config = dict(
    model='segmentation model',
    dataset='rendered rooms with furniture',
    train_examples=36250,
    image_size=64,
    crop_scale_min=1,
    horizontal_flip=False,
    translate=0.12,
    num_classes=17,
    encoder_arch='shufflenet_v2',
    encoder_norm='batchnorm',
    encoder_activation='mish',
    encoder_depths=[4, 7, 4],
    encoder_kernel_size=5,
    encoder_stem='deep',
    encoder_widths=[160, 320, 640],
    decoder_norm='batchnorm',
    decoder_activation='elu',
    decoder_widths=[64, 128, 128, 128],
    decoder_blocks_per_level=2,
    decoder_block='basic',
    decoder_attention=True,
    decoder_upsampling='transposed_conv',
    init='lecun_normal',
    residual_init='zero_last',
    optimizer='muon',
    muon_scale='match_rms_adamw',
    learning_rate=0.0022,
    momentum=0.95,
    nesterov=True,
    orthogonalizer='newton_schulz_5',
    adamw_lr_other_params=0.00081,
    max_grad_norm=1.0,
    l1_shrink=0.03,
    max_steps=8200,
    batch_size=128,
    epochs=29.0,
    lr_schedule='cosine',
    final_lr_fraction=0.05,
    warmup_steps=240,
    weight_decay=0.1,
    adamw_weight_decay_other_params=0,
)
Rows from block 1 of the decoder, named by matrix and row number. Rows with one number belong to one attention dimension. Each number is 128 + 32 x the weight over its row's rms, rounded and kept within 0 to 255. All counts start at 0. After the name is the row's rms in percent of the matrix's.
# v: attention value (decoder.mid.1.attn.v.weight, 128x128), inputs 0-63
# proj: attention output (decoder.mid.1.attn.proj.weight, 128x128, transposed), outputs 0-63
v.17 049 [152  72 133 139 128 118 129 102 134 135 128 127 133 127 163 135 130 130 128 128 165 124 140 186 127  93 160 140 112 125 128 129 130 114 126  87 126 127 149 108 255 128 125  12 121  99 146 127 128 216 128 124 157 136 125 123 148 138 128 127 129 127 126 161]
v.18 149 [131  37 126  95 127 128 128 139 209 144 119 124 136 190  49 115 105 108  90 117 128 188 130 130 133 141  97 130 125 127 127 129 131 107 109 108 118 255 124 128 124 126 133  85 127 138 129 129   0 151 135 134 122 122 123 124 183 128 120 113 131 126 142 141]
v.20 046 [134 123 102 128 127 126 105 145 148 116 134 175 123 175 125 129 128   0 124  98 116 225 125 128 117 130  76 155 132 128 132 129 122 128 129 110  93 131 127 104 129 124 144 131 108 134 255 171 127 184 208 155 126 114 119 133 127 120 207 124 124 126 129 129]
v.21 039 [124 128 118 132 134 128 136 133 128 118 159 142 126 159 143 129 146 162 120 125 131 131 127 207 111 121 164 133 127 130 140 122 124 143 128 145 150 112 129 169 113 129 128 127 102 127  33 105 128 128 124 127 191 118 101 125 129 126 128 121 132 218 137  82]
v.26 180 [130  38 129 128 128 123 139 141 157 128 128 117 142 176 112  85 127  67  57 123 127 157 128 127 138 165 117 131 130 169 136 109 122  56 140  94 131 255 138 126 127 127 126  99 110 136 127 127  81 167 137 138 143  98 128 126 195 136 133 128 132 129 128 175]
v.27 040 [150 124 134 129 148  91 128 130 141 131 128 128 131 195 128 128 130 139 128 141  87 137 128 154 116 130 128 126 124 132 127 132 171 174 128 133 133 136 131 128  18 123 127 155 238 104 129 127 255 131 132 136 124 112 126 147 101 140 129 123 124 124 127 115]
v.30 018 [164 113 141 146 133 129  96 129 130 153 128 142 120 103 175 126 129 128 127 134 125  93 118 134  39 144 119 128 122 101 125 137 126 127 116 103 114 138 128 147 127 129 127 128 131 150  48  57 127 119 119 128 128 168 128 177 128 117 128 242 125 137 129 120]
v.31 037 [ 98 135 116  80 127 128 116 191 128 146 121 146 134 124 132 112  37 121 128 144  31 152 136 119 125 113 106 124 135 130 174 129 120 154 122 116 124 121 124 156 127 132 140  78 126 182 128 130 110 119 164 144 118 136 124 134  46 129 127 193 123 133 131 130]
v.33 072 [128 194   0 129  49 127 134 136 128 130  36 154 129 126 123 122 127 127 129 154 124 128 127 222 130 122 138 128 137 128 102 176 104 129 133 129 128 133 127 137 149 128 127 247 123 109 131 128 131 168 129 125 174 128 128 124  94 126 128 123 130 128 128 130]
v.35 048 [128 180 123 122 132 120 127 135 110 127 125 134 126 115 123 127  70 127 182 142 137 124 120 120 125 169 129 130 126  90 128 128 120 134 107 126 130 172 134  53 125 128 186 137 102 146 129 129 128 130 112 127 124 140 126 128 101 127 134 126 128 119   0 155]
v.36 221 [128 124  66 124 129  80  70 146 135 127 128 227 128 146 128 128 128  95 255 126 133 127 147 168  98 131 119 111 136 128  91 178 132 119  22 111 127 124 127 130 127 128 126 128 128 128 193 130 128 131 129  58 142 130 204 128  98 132 142 130 111 129 128 132]
v.37 010 [129 126 128 130 128 129 128 122 128 129 255 128 129 128 127 129 128 127 126 128 128 128 129 128 130 127 128  71 128 129 128 128 128 128 128 124 127 120 128 128 127 129 129 128 128 108 130 128 128 128 126 128 134 126 129 128 130 128 134 127 131 128 255 128]
v.39 096 [129 128  66 188 137  16 126 130  99 128  52 227 126 151 116 122 122 117 201 124 255 130 166 129 130 106 101 141 127 127 149 128 131 125 129 127 129 152 129  98 157 128 128 136 125 115 155 123 126 128  82 129 127 143 125 130  85 160 128 107 137 141 128 128]
v.43 088 [124 128 104 116 131 130 157  84 106 133   0 130 128 174 129 126 129 220 123 130 130 147  95 136 127  81 134 198 118 134 128 125 130  68 128 127 132 132 231 117 139 153 127 111 173 165 129 130 123 119 130 132 128 129 122 130 125 106 104 117  92 127 152 138]
v.47 026 [125 128 126  46 136 143 124 156 111 126 129 131 130 134 130 122 255 127 118 124 144 134 126 139 129 118 139 175 129 133 138 129 130 121 128 128 131 152 115 129 135 126 129 129 128 182 126 123 123 127 119 131 130 124 145 124 128 138 106 202 105 121 126 129]
v.48 065 [128 133 107 128 126  37 129 128 116 128 118 128 149 141 120 138 130 127 141 132 123 130 132 136 131 144 103 127 128 129 255 127 126 136 127 127 114 128 128 126 127 132 130 123 113 135 160 145 127 132 125  76 133 138  72 126 126 130 125 133 126 128  89 100]
v.49 074 [135 130 140 132 124 129 137 129 147 130 129 128 134 121 152 129 135 122 118 124 127 165 131 140 115 101 145 129 140 151 116 128 165   0 126 126 126 129 149 122 202 147   0 123 130 125 126 129 134 146 128 128 188 125 131 132 155 125 129 126 119 133 127 126]
v.50 268 [129 133 128 121 150  95 130 128 131 120 162 128 203 128 106 130 126  38 131 150 128 128 127  99 110 132 144 128 129 128 128 134 123 154 128 128 143  80 128 125 101 127 134 182 124 114 112 137  35 147 129 128 109 117  66 131 125 144 138  69 149 128 128 119]
v.51 088 [133 130 128 126 105 128 113 129 130 102 129 145 138 109 127 127 130 124 130 129 114 129 135 127 127 126 128 127 133 132 131 128 120 126 131 126 129 174 127 136 128 124 131  92 128 152 142 139 255 128 133 135 145 127 126 127 132  99 130 135 127 126   0 133]
v.52 097 [145 171 129 127 126 128 129 126 129 131 129 134 149 129 122 129 133 165 131 133 129  69 139 115 110 118 128 121 131 125 127 117 124 128 131 135 127 128 131 128 126 129 128 148 127 126 129 152 133 129 138 130 125 129 144 130 134 124 121 188  60  84   4   0]
v.53 243 [126 129  94 128 128 128 128 126 126 127 130 155  99  87 138 128 137 129 129 130 108 116 122 123 206 122 245 127 141 143 133 155 127 119 130 118  39 128 129 129 128 128 128 125 128 127 128 135 128 128 127 141 128 152  63 128 144 127 201 163  62  99 131 125]
v.54 077 [133 128 134 161 129 103 129 118 128 133 123 212  87 127 153 128 174 131 126 131 141  73 126  32 136 129 255 162 167 127 127 108 150 141 143 128 129 118 127 137 131 128 128 144 123 130 126 130  58 187 127  77 129 127 118 128 128 122 147 118 117 130 206 127]
v.55 253 [131 135 139 128 129 129 128 101  57  89 108 128 128 130 119 128 172 181 140 128 130 125 129 130 129 109   0 128 130 117 128  91 130 141 127 129 120 144 126 133 106 125 141  89 114 130 128 131 127 124 139 125 127 129 242 128 128  80 128 148 129 126 128 131]
v.56 059 [140 130 125 126 129 255  85 134 144 146 124 127 100 126   0 131 107 154 131 122 115 172  95 118 118  72 132 132 127 133 130 135 140 137 129 128 163 127 127 185 140 125 129 123 115 147 124 122 129 125 125 131 125 128 138 253 126 135 127 106 124 118 108 131]
v.57 335 [103 127 128 127 165 118 141 161 129 146 172 154 128 128 214 128 129   0 194 176 129 129 118 122 139 114 146  87 137 171 130 121 119 128 127 101 125 100 123 127 128 128 137 128 121 155 132  41  97 125 129 128 126 119  96 127  95 146 154 114 123 143 225 126]
v.58 227 [129 128 128 128  94 176 130 128 128 130  35 127  47 128  78 128  50 222 128 128 128 128 140 130 132 167 128 134 127 130 127 128 127 115 130 129 148 162 133 121 139 128 128 127 129 128 128 194 128 140 128 130 135 128 129 128 129 123 128 119 154 129  37 128]
v.59 152 [135 137 127 140 130 121 114 141 125 127 127 128 121 124 219 124 131 111 127 134 159 111 127 127 127 150 162 132 124 129 129  39 129   0 126 128 128 132 128 126 143 136 128 131 119 121 154  99 125 208 118 103 130 140  96 134 127 255 120 153 117 201 173 126]
v.60 213 [126  79 128 141 128 129 137 129 141 128 123 127 125 127 129 121 107  10 115 126 168 128 127  99 130 150 128 128 119 132 128 125 121 135 130 128 152 135 128 148 134 130 129 142 132 131 128 128   0 124 125 128  57 129 126 127 128 126 128  70 214 145 237 152]
v.61 074 [134 128 128 135 126 128  82 118 130 124 223 130 138 122 162 128 202 128 125 127 126 135 126 125 122 125 121 130 128 126 128  27 134 123 131 128 125 128 128 144 126 128 126  89 124 112 128 138 129 129 137 128 130 126 127  95 161  50 127 127 117 138 207 162]
v.62 098 [128 141 202 115 133 126   0 125 130 128 215 122 163 126 146 129 128 107 125 128 106 130 131 117 127 119  12 123 127 128 133 114 129 245 128 150 126 127 123 202 125 127 154 129 117 128 125 122 126 128 128 130  69 120 122  97 145 127 114 128 126 128 135 126]
v.63 089 [154  79 146 127 128 132 129 131 144 141 112 125 134 179  67 128 119 125 195 132 141 127 129 130 135 128 145 128 152 129 125  96 125 127 134 129 129 122 127 119 125 122 128 138 105 127 114 142 127 129 127 118 120 141  37 131 126 126 128 128 135 230 129 146]
v.65 088 [126 134 127 127 173 128 122 119 128 130 121 132 128 127  87 136 116 118  64 127  99 168 129 128 148 224 120 155 142 127 127 132 125 128 157 162 123 136 236 124 130 198 129 126 131 136 126 182  97 255 128 113 137 106 126 124 132 140 119 128 128  84 124 127]
v.66 053 [126 105 124 145 126 131 127 129 140 127 130 128 125 130 181 155 143 132 100 126 129 215 127  86 130 158 129 133 178 132 125 242 139 130 158 128 117 116 161 127 126 129 121 148  56 127 129 130 128 127 142 135 135 133 132 107 130 106 129 119 138   0 126 123]
v.67 043 [129 129 122 130 123 121 154 129 126 129 130 146 128 127 128 120 105 201 126 123 131 116 129 127 129  23 129 172 129 141 127 124 128 128 124 122 104 134 132 126 116 119 144 129 124 121 146 132 131 130 131 145 121 126 128 127  34 124 132 125 129 129 140 125]
v.69 048 [145 253 126 139 127 131  96  80  98  86 198 255 127 130 155 118 196 117 132 128 150  76 135 106  79 129 126 132 153 127 123 128 116 125 131  71 196 137 125 122 130 136 117 169 129 127 165 128 130 130 133 118 131 101 123 247 131 120 131  93 136 138 110 130]
v.70 030 [129 125 128  56 198  93 125 149 141 130 132 129 148 233 117 130 116 134 121  93 119 130 121 129 120 133 104 122  18 141 126 116 143 135 128  85 222 126 128 130 131 108 150  98 128 144 127 126 118 129 120 128 125 123 120 118 129 128 130 119 129 145 127 141]
v.75 048 [125 128 125 133 135 127 124 138  52 126 143 102 129 132  57 118 125 115 135 134 142 255 123 132 128 129 133 136 126 135 127 136 128 140 132 129 132 124 125 126 139 127 134 129 132 121 136 105 125 129  92 128 136 132 133 114 129 164 143 131 156 135 124 107]
v.76 057 [ 86 128 178  49 152 128 136 180 130 129 119 110 137 102 121 137 129 134 118 127 122  86 121 129 130 107 128 124 105 115 127 124 132 121  77  81 126 216 135 150 125 111 126  47 136 173 129 141 135 127 127  96  96 164  49 128 160  95 119 128 118 125 122 154]
v.77 111 [131 128 116  83 127 106 129 124 114 127 125 125 126 105 141 124 129 128 219 127 130 121 127 133 128 124 125 126 129 128 128 128 132 186  97 118 127 120  41 110 125 124 131 166 118 127 127 127 134 130 129 137 129 124 129 129 104 117 129 130 137 128 130 107]
v.78 006 [128 128 128 128 128 128 127 127 126 126 127 127 128 128 128 127 128 126 128 129   0 124 132 128 127 128 128 126 128 128 128 126 128 130 131 129 127 128 127 128 128 128 127 128 128 126 128 128 157 130 128 128 128 126   0 129 128 132 132 129 127 128 130 125]
v.80 043 [127 127 126 128 237 124 108 129 123 130 184 230 116 138 128 126 122 129 184 125 174 115 133  98 117 124 127 133 103 145 125  85 128 128 128  87 137 132 146 121 132 135 129 129 128 125 129 122 125 129 124  56 127 128 124 125 138 206 131 134 151 187 201 126]
v.82 060 [128 128 128 219 126 130 124 122 121  89 153 166 106 128 182 140 128 119 127 124 133 128 130 160 133 122 218 130 130 124 133 127 129  95 133 222 139  99 126 128 160 201  64 190 128 101 132 129 131 153 135 132 166 128 127 132 123 209 126 160 136 144 130  97]
v.86 073 [125 141 116 128 124 127 127 123 135 122 121 139 129 124  85 128 130 129 205 129 163 200 126 141 129 131  96 133 128 129 127 132 129 124 129 122 128 147 138 115 126 129 125 129 125 127 129 127 141 126 128 130 193 135 132 128 121 128 114 168 128 126 124 128]
v.88 174 [181 127 131 128 126 127 126 128 129 130 106 161 123 150 130 119 175 129 151 124 128  94 129 160 124  90 118   7  90 151 136 116 103  95 127 103 127 128  48 121 131 119 128 125 130 130 179 131 128   7 151 134 128 135 148 145 125 129 125 179 129 139 115 131]
v.89 166 [127 128 122 128  99 128 131  78 130 145 128 147 129 168 129  64 208 128 127 124 198 109 124 149 127  32 152  74  91 203 127 124 133  84 114  85 127 130  60 129 138 128 131  39 131 128 130  77 131  69 129 128 128 127 128 146 129 130 129 128 128 142 128 129]
v.94 054 [255 105 128 131  41 127 123 119 126 118 108 124 115 147 143 129 176 133 118 130 126 129 127 128 126 138 129  44 114 126 119 125 123 131 133 124 131 135 128 127 131 129 131 152 124 128 149 144 170  27 125 140 132 130 125 131 122 130 126 146 129 156 128 128]
v.97 090 [147 126 113 103 132 113 143 120 140 129 119 127 252 133 132 127 127 127 131 106  47 255 139 127 159 126 160 126 126 254 128 147 126 126 153 129 126 125  62 128 114 128 116 130 130 131 128 130 119 150 116 135 127 118 127 134 128 104 127 132  93 121 126 139]
v.98 118 [129 127 130 138 121 119 129 207 124 128 148 143 128 129 127 128 120 128 212 120 207 130 131 125 115 103 124 249 122 128 127 128 129 138 122   0 125 125 151 100 128  81 128 144 123 128 166 127 188 109 128 130 116 126 129 132 101 144 130 142 127 127 130 135]
v.106 045 [121 132 127 125 129 127 142  76 129 120 101 126  97  67 124 101 130 131 129 104 133 129 137 149 165 126 104 123 104 120 129 178 177 123 128 127  94 126   0 121 146 136 131  15 251 132  35 120 129 130 126 127 143 127 125 126 144 125 128  69 108 114 128 127]
v.108 029 [128  83 128 128 129 128 127 125 126 129 128 127 127 129 130 128 130 132 130 128  83  77 128 127 128 129 125 129 115 128 127 129 129 127 126 129 128 129 116 130 128 128 125 154 136 128 127 128 126 127 132 127 128   0 126 130 125 128 124 128 127 127 128 128]
v.109 036 [116 129 122 209 127 127 128 132 125 135 129 221 185 123 124 129 128 129  24 135 126  28 129 151 115 129 116 128 133 126 122 128 128 124 127 135 125 127 126 255 125 155 130 123 219 128 127 121 133 127 156 122 127 124 137 128 129 133 124 131 119 161 138 123]
proj.17 037 [127 125 111 111 139 117 128 116 130 133 129 180 138 137 139 173 129 128 126 180 130 125  47 130 129 133 129 138 122 164 124 137  70 170 124 133 178 127 131 113 211 148 206 106 127 100 126 101 141 194 110 134 131 128  90  50 131 211 129  55 130 141 120 141]
proj.18 130 [155 102 157 125 128 128 131 113 131 153 125 128 114 178 124  42 174 138 100 169 127 139 132 129 128 171 127 104 135 127 124 129 137   0 132 126  91 233 137 125 145 122 165   0 133 124 129 120 111 132 128 104 130 128 127 128 142 131 125 127 118  88 130 236]
proj.20 054 [131 131 146 145 110  97 131 121 124 137 132 143 140 179 252 115 137 127  38 127 140 129 126 130 120  98 133 115 157 180 128 152 119  15 131 133 127 128 129 128 127 130 187 104 121 171 126 127  90 128 134 123 129 130   0 131 130 123 113 130  67  53 133 119]
proj.21 033 [134 118 118 144 127 202 123  94 138 128 110 128 129 138 125 127 120 135 107 126 128 125 140 165 109  43 143 130 172 169 125 127 120 133 143 108 122 120 124 106 146 125 124 255 126  31 102 128 138 131 134 147 127 144 130 149 120 137 128 129 129 102 117 112]
proj.26 164 [174 119 128  63 109 128 117 127 129 128 175 181 126 154 130  49 129 132  52 183 127 151 108 151 128 142 127 120 207 132 127 129 123   0 175 127 127 192 128 178 128 124 184 121 125 128 128 128  74 130 129 137 150 128 121  86 137 128 127 109  45 133 126 203]
proj.27 044 [130  97 130 120 126 127 125 102 149 167 130 163 119 167 128 128  84 128 125 128 125 129 112 146 123 126 126 124 102 130 128 126 105 143 127 122 125 136 125 126 111 151 152 118 125 129   0 152  96 111 152 125 133 126 123 127  99 134   0 136 127 109 132 130]
proj.30 019 [128 255 127 124 130 131 156 138 186 119 128 124 166 135 148 145 131 133 128 127 133 142 126 126 164 137 119 139 133 102 129 214 126  86 116 147 129 126 174 114 130 134 150 132 114 125 125 189 131 127 116 127 132 128 118 129 140 244 128 128 118 149 142 128]
proj.31 045 [120 130 255   5 124 132 132 127 119 119 126  96 127 157 131 129  83 118 120 125 131 119 185 131 118 109 135 130 120 124 126 117 111 142 115 124 128 132 128 131 107 122 126 122 121 112 142 139 148 131 120 156 106 114 115 125 152 123 147 128 130 107 148 148]
proj.33 069 [130 125 143 129 128 129 128 129 128 124 188 133 113 126 124 123 125 144 124 108 107 114 127 121 146   0 129   0 109 129 158 116 129 128 132 128 137 129  66  73 133 124  94 126 129 104 123 122 128 122 128 128 105 131 120 126 120 116 124 142  96 226 129  24]
proj.35 051 [133 127 127 123 126 133 128 125 145 121 128 128 127 148 130 130 116 130 127 125 126 133 122 134 137  52 129 131 121 136 142 129 196 128 126  99 126 128 117 144 159 132 130 136 138 131 114 100 112 139 127 127 100 141 133 128 174 114 129 125 127 128 255 126]
proj.36 217 [129 172 202 118 124 134 196 127 126 133 138 128 128  30 127 128 125 130 125 180 129 130 125 112 133   0 127 127 123 132 134  87 130 124 181 126 128 128 125 131 127 112 125 134 133 127   0 133 128 126  80 128 101   4 128 129 129  97 126 113 130 149 131  97]
proj.37 012 [129 131 135 124 128 127 127 132 127 129  10 127 131 134 130 134 128 129 128 130 128 126 122 125 128 128 128 255 131 127 128 128 130 128 127 124 128 128 129 138 132 127 121 193 127 125 111 124 128 135 131 128 128 128 128 255 128 133 128 128 127 123  21 129]
proj.39 101 [128 153 182 135 128 126 136 133 122 130 255 127 128 128 130 151 128 157 129 212 128 182  64  97 114 118 134 137 155 129 127 134 127 134 128 119 128 109 129 191 126 134 124 128 125 126   0 129 130 133 127  45 128  81 133 112 183 124 127 127 107 128 129 130]
proj.43 106 [132 126 127  90 127 125 129 133 255 128 253 103 143 126 128 124 106 110 133 142 128 129 122 130  96 136 119   0 135 131 126 128 129 129 128 128 150 126 123 129 128 130 142  81 127 125 127 130 128 100 173 144 129 149 128 123 127 150 129 128 134 109   0 128]
proj.47 033 [127 125 128 119 125 133 126 129 230 126 100 125 126 128  89 120  65 150 132  86  36 123 218 126 138 133 136 154 128 129 136 125 128  76 126  89 154  85 127   0 158 128 121  90 127 128 132 105 110 125  55 140 120 129 124  72 165  60 130 121 234 133 126 130]
proj.48 053 [107 126 129 130 123 140 151 113 129 129 223 130 129 150 128 125 131 132 136 130 119 127 111 139  56 156 124 150  45 127 119 126 141 125 132 118  99 128 197 125 130 125   0 112 184 128 124 124 100 118  93 130 127 127 129 168 110 127 126 127 130 108 159 152]
proj.49 089 [126 126 120 125  82 128 115 118  83 126 137 125 126 129 110 115 103 123 134 129 167 125 128 124 131  20 131 125 141 128 126 128  50 130 160 149 150 125 118 135 127 127 255 173 127  92 127 120 132 125 127 127 126 113 132 141 126 126 134 126 128 140  80 118]
proj.50 254 [109 128 156 198 122 138 130 128  12 134 125 128  68 147 128 127 137 137 100 131 133 128 131 135 132 125 128 128  47 115 136  96 150 114 128 102 124 137 128 129 198 128 124 124 128 108 127  93 127 122 122 119 132 128 127 138 128 128 126 148 130 128 202 128]
proj.51 085 [156 130 119 136 127 125 125 126 133 138 130 126 125 126 129 125 129 139 129 184 156 154 130  95 128  59 131 122 131 118 128 128 130 127 125 126 129 117 125 132 145 147 143 132 128 121 129 128 126 132 128 129 110 128 132 131 130 121 129 131 127 130 175 120]
proj.52 097 [134 128 125 115 118 125 127 128 143 152 127 128 129 170  92 146 115 128 127 129 126 146 114 129 118 100 125 116 131 121 255 155 140 128 128 120 157 130 174 158 127 146 125 121 127 158 126 147 129  96 130 126 127 132 135 132 107 126 128  42 123 153 170 255]
proj.53 276 [129 126 124 129 128 128 148 131 125 128  88  92 128 129 126 128 118 131 128 129 128 190 127 127 100 125  63 128 123 128  86 128 130 130 128 135 193 142 129 152 128 129 130 148 153 133 129 129 126 124 128 128 141 127 128 199 128 120  65 124 187 128  56 145]
proj.54 081 [130 129 107 189 148 113 126 133 105 130 127 112 106 128 126 129 142 122 117 128 128 126 136 135 129 133 115 227 153 128 132 127 126 129 123 128 131 167 130 126 130 159 133 131 132 128 134 126 169 136 103 130 123 132 145 127 144 136  85 128 131 131 129 128]
proj.55 250 [135 114 121 127 161 136 128 128 201 176 222  72 214 128 132 128 108  99 121 136 108 128 127 127 131 132 179 116 149 173 129 130 132 112 127 119 131 119  90 126 122 148 104 127 128 126 128 127 124 134 136 126 128 129  43  51 129 194 129 112 126 130 129 131]
proj.56 072 [123 128 131  27 135 114 128 111 124 130 130 130 131 133 127 113  94 128 132 255 132 128 125 131 129 118 125   0 145 155 127 131 128 106 121 114 130 124 109 121 133 129 129 119 113 128 125 124 126 120 166 128 108 145 128  67 126 118 126 128 128 104 135 128]
proj.57 410 [143 151 137 128  84 167 122 120 121 119  33 128 102 128 127 114 132 223 117 112 128 129 176 150 128 171 123 163 107 124 126 128 128 124 127 131 128 153 136 128 154 134 120 130 139 129  93 183 128 129  98 125 135 128 141 191 136 108 124 129 156 128 115 128]
proj.58 250 [127 150 115 127 147 109 128 121 120 135 136 128 199 131 132 129 136  45 133 133 128 126  29 124 114  52 132 123 182 126 128 162 131 149 128 128 127 127 128 223 128 125 139 144 124 155 127 134 128 128 195 128 128 128 127 128 112 136 128 131   8 128 128 122]
proj.59 166 [130 129 129  16  65 145 132 127 206 153 130 179 128 128 102 139  69 128 120  93 122 242 104 128 113 127 129 161 149 110 110 138 130 131 136 119 140 131 138 126 127 128 163 128 173 128  15 197 128 143 125 128  44 131 129 139 131  98 118 126 100   0 127 127]
proj.60 213 [128 130 125 126 164 128 131 127  84 120 130 127  83 100 132 128 153 148 133 129 128 128 129 131 127 201 126 144 132   0  63 126 123 122 123 132  75 122 125  90 124 128 130 128 126 129 105 129 128 237 150 128 122 127 165  99 196 122 146 162 125  95 128 128]
proj.61 065 [131  44 128 132 142 114 146 123 171 128 117 135 133 133 135 128 106 126 125 119 129 123 132 130 124 200 138 152 131 125  73 184  69 135 128 120 125 129 161 108 126 138 129 225 134 129 128 108 134 154 127 137 125 121 137 136 113 252 124 134 102 126 128 126]
proj.62 100 [102 122 130 199 127 131 136 117 126 129 102 111 133 129 133 126 156 191  75 133 127 130 154 115 255 199 132 225 129 121 127 123 110  80 123 128  93 123 136  24 126 127 135 117 127  84 135 112 127 127 129 150 141 129 117 111 128 121 151 143 255 129 128 171]
proj.63 091 [131 126 101 129 148 136 126 136 122 128 130 124 126 126 128 142 133 123 128 152 128 224 129 128 131 127 123 128 120 129 131 128 255 125 177  72 115 136 121 149 128 142 124 131 128 137 129 146 128 125 136 130 127 132 150 152 150 127 127 140 125  33 130 125]
proj.65 092 [126 130 151 128   0 125 134 145 127 111 130 124 128  95 106 130 127 128 125 196 186 128 139 140 127 129  75 124 113 129 130 126 124  99 128 130 109 123 131 136 164 122 255 116 132 130 124 114 104 141  75 119 126 141 130   0 124  75 128 129 128 127 130 129]
proj.66 088 [128 130 133 120  24 130 128 193 130   0 117 255 144 127 123 130 126 177 135 120 126 127 129 129 130 127  77 129 128 129 128 139 131 138  60 130 127  97 130 124 128 131 125 125 130 124 135 128 125 123  65 136 128 124 155 103 138 142 129 128 138 128 128 117]
proj.67 031 [132 149 108 142 129 128  89 129 126 121 137 137 128 148 113 135 150 124 136   0 121 132 125 131 136 127 145 132 158 143 117 129 129 197 115 117 120 144 127 127 133 128 127 159 128  81  96  96 169 120 124 128 128 129 151 161 122 139  91 155 126 137 132 134]
proj.69 054 [123 142 124 171  97 128 129 133  17 126 134   0 128 133 128 126 108 139 127 166 152 128  88 135 132  43 110  91 118 132 122  87 101 127 126  96 141 131 126 129 126  92 108 214  84 141 109 134 133 120  95  52 136 128 124 132 128 135 218 197 123 145 129 121]
proj.70 026 [142 124 144 119 150 124 121 107 190 128 123  83 121 128 136 153 131 115  87 116  91 140 127 138 127 168 136 111 127 126 128 127 129 127 127 134 103 132 128 130 131 113 197 125 201 162 128 135 158 142 146 126 117 133  50 125 126 138 127 133 128  70 132 130]
proj.75 037 [ 51 134  68 127  42 129 125 146 111  94 148 255 128  93 126 124 134 140  41 135 137 129 121 117 132 122 130 144 129 108 113 127 126 125 151 131 179 128  19 120 127  58 135 127 120 126 132 120 130 128 114 130 131 128 123  75 127  76 129 133 129 173 151 100]
proj.76 057 [130  57 156 136 119 121 117 140 131 238  97  89 131 145 128 129 129 116 188  96 138 126 152 147 136 195 117   0 124 150 150 130 126 106 132 116  75 125 126  79 122 112 126 120 132 123  96 119 128  77 130 140 126 183 126 157 155 133 121 128 110 104   0 194]
proj.77 078 [ 55 134 109  85 112 102 148 204 128 129 121 135 128 110 130 135 127 134 134 101 135 137 127 138 147 103 124 127 147 140 101 135  85 154 149 139 112 123 134  29  88 133 128 163 135 129 132  89 149 127 110 127 187 116 128 125 123 109 126 135 117 120 121 141]
proj.78 007 [131 128 128 128 128 128 127 128 128 129 131 255 128 128 128 128 128 128 127 123 128 129 130 184 128 129 128 128 124 126 129 128 126 128 128 128 128 128 128 124 128 128 125 128 129 127 127 127 128 128 129 129 128 128 127 128 123 133 128 130 128 124 129 128]
proj.80 045 [120 232 145 121 139 129 104 139  99 128 136  90 122 125 132 132 144 129  88 133 138 128 118 139 167 127 140 129 151 130 128 128 123 128 153 134 153 125 129 110 134 104 106 205 131 136  60 253 126 134 153   3 133 128 124 133 132 132 128 129 123 126 131 124]
proj.82 054 [127 129 116 198 124 125 128 127  88 117 176 130 145 127 112  72 121 159 118 138 212 139 108 179 146  60 142 194 119 119 139 128 113 123 123  23 255 139 134 119 119 183 119 118  43 140 109 129 122 158 129 103 143 119 150 103 125 113 156 132  97 128 140 113]
proj.86 072 [ 66 133 160 141 121 133 130 129 134 108 130 128 129 124 175 128 122 128  56 129 128 126 159 161 137 122 131 191 127 122 129 137 128 126 125 158 134 112 129 128  99   0 129 125 126 123 127 124 100 120 126 148 152 129 129 130 130 126 127 125  77 130 131 194]
proj.88 177 [126 127 111 132 255 142 134 129 135 186 127  49 128 169 184 125 136  98 126  70  99 127 123 115 128 124 129 159 128 136 123 129 124 129 133 143 138 133 105 130 126 118 129 135 137 132 103 127 118 128 255 141 126 127 114 226 127 143 135 122 112 130 133 128]
proj.89 161 [129 128 119 130 255 126 127 125 128 191 128  70 128 195 161 120 131  73 128  84 129 126  45 128 138 130 169 128 128 128 116 130 128 131 147 159 144 119 128 129 130 138 128 145 129 126 128 128 137 136 255 133 135 127 128 178 118 141 131 130 128 125 158 128]
proj.94 052 [ 92 123  58 194 167  99 134 126 116 124 124 132 128 130 113  44 127  85 130 139 125 130  76 129 126 128 125 124 117 135 154 129 129 122 128 117 124 125 126 127 163 140 145 132 134 145 135 149 155 114 255 121 130  98 141 141  92 128 133 142  95 122 129 138]
proj.97 089 [150 134 250 137 128 154 106 103  50 116 115 253  46 143 116 145 137 178 126 136 128 132 135 142 100  93 151  70 126 129 122  11 129 130 127  73 130 128 139  95 129 173 155 122 130 127 120 143 162  96 129 150 117 126 140 132 126 123 129 144  83 127 148  53]
proj.98 093 [131 134 134 183 118 121 128 143 124 128 127 135 135 127 148 149 129 127 125 132 129 128 121  51 127 118 153 126 172 128 125 145  92 129 192 255 136 124 134 152 128 129 132 164 186 126 129 114 128 141 190 240 135 128 130 142 129 128 129  88 121 129 129 131]
proj.106 043 [126 130 154 134 224 131 127 126 126 171 125 122 128 149 167 118 102 130  92 132  84 128 133 127 126 165 122 140 127 222 128 131 124 124 125 130 128 127 135 126 185 123 128 125 122 129 229 139 135 128 122  89 127 127 115  58 133 130 120 112 129 128 118 128]
proj.108 016 [137 135 128 151 126 155  27 128 127 133 103 142 122 134 129 129 122 125 122 140 112 131 144 192 131 127 125 120 123 147 130 129 130 129 122 128 132 128 125 110 128 123 127 126 126  47  86 130 121 137 163 147 126 115 125 128 124 129 127 126 145 140 133 117]
proj.109 035 [127 127 123 129  28 101 140 109 129  91 117 124 128 126 129 120 132 111 132 130 128 127 141 119 246 128 133 188 128  89 102 127 136 134 135 115 142 136 130 127 125 122 125 125 131  73 136 147 139 127   0 129 127 125 126 123 125 130 127 120 132 126 128 128]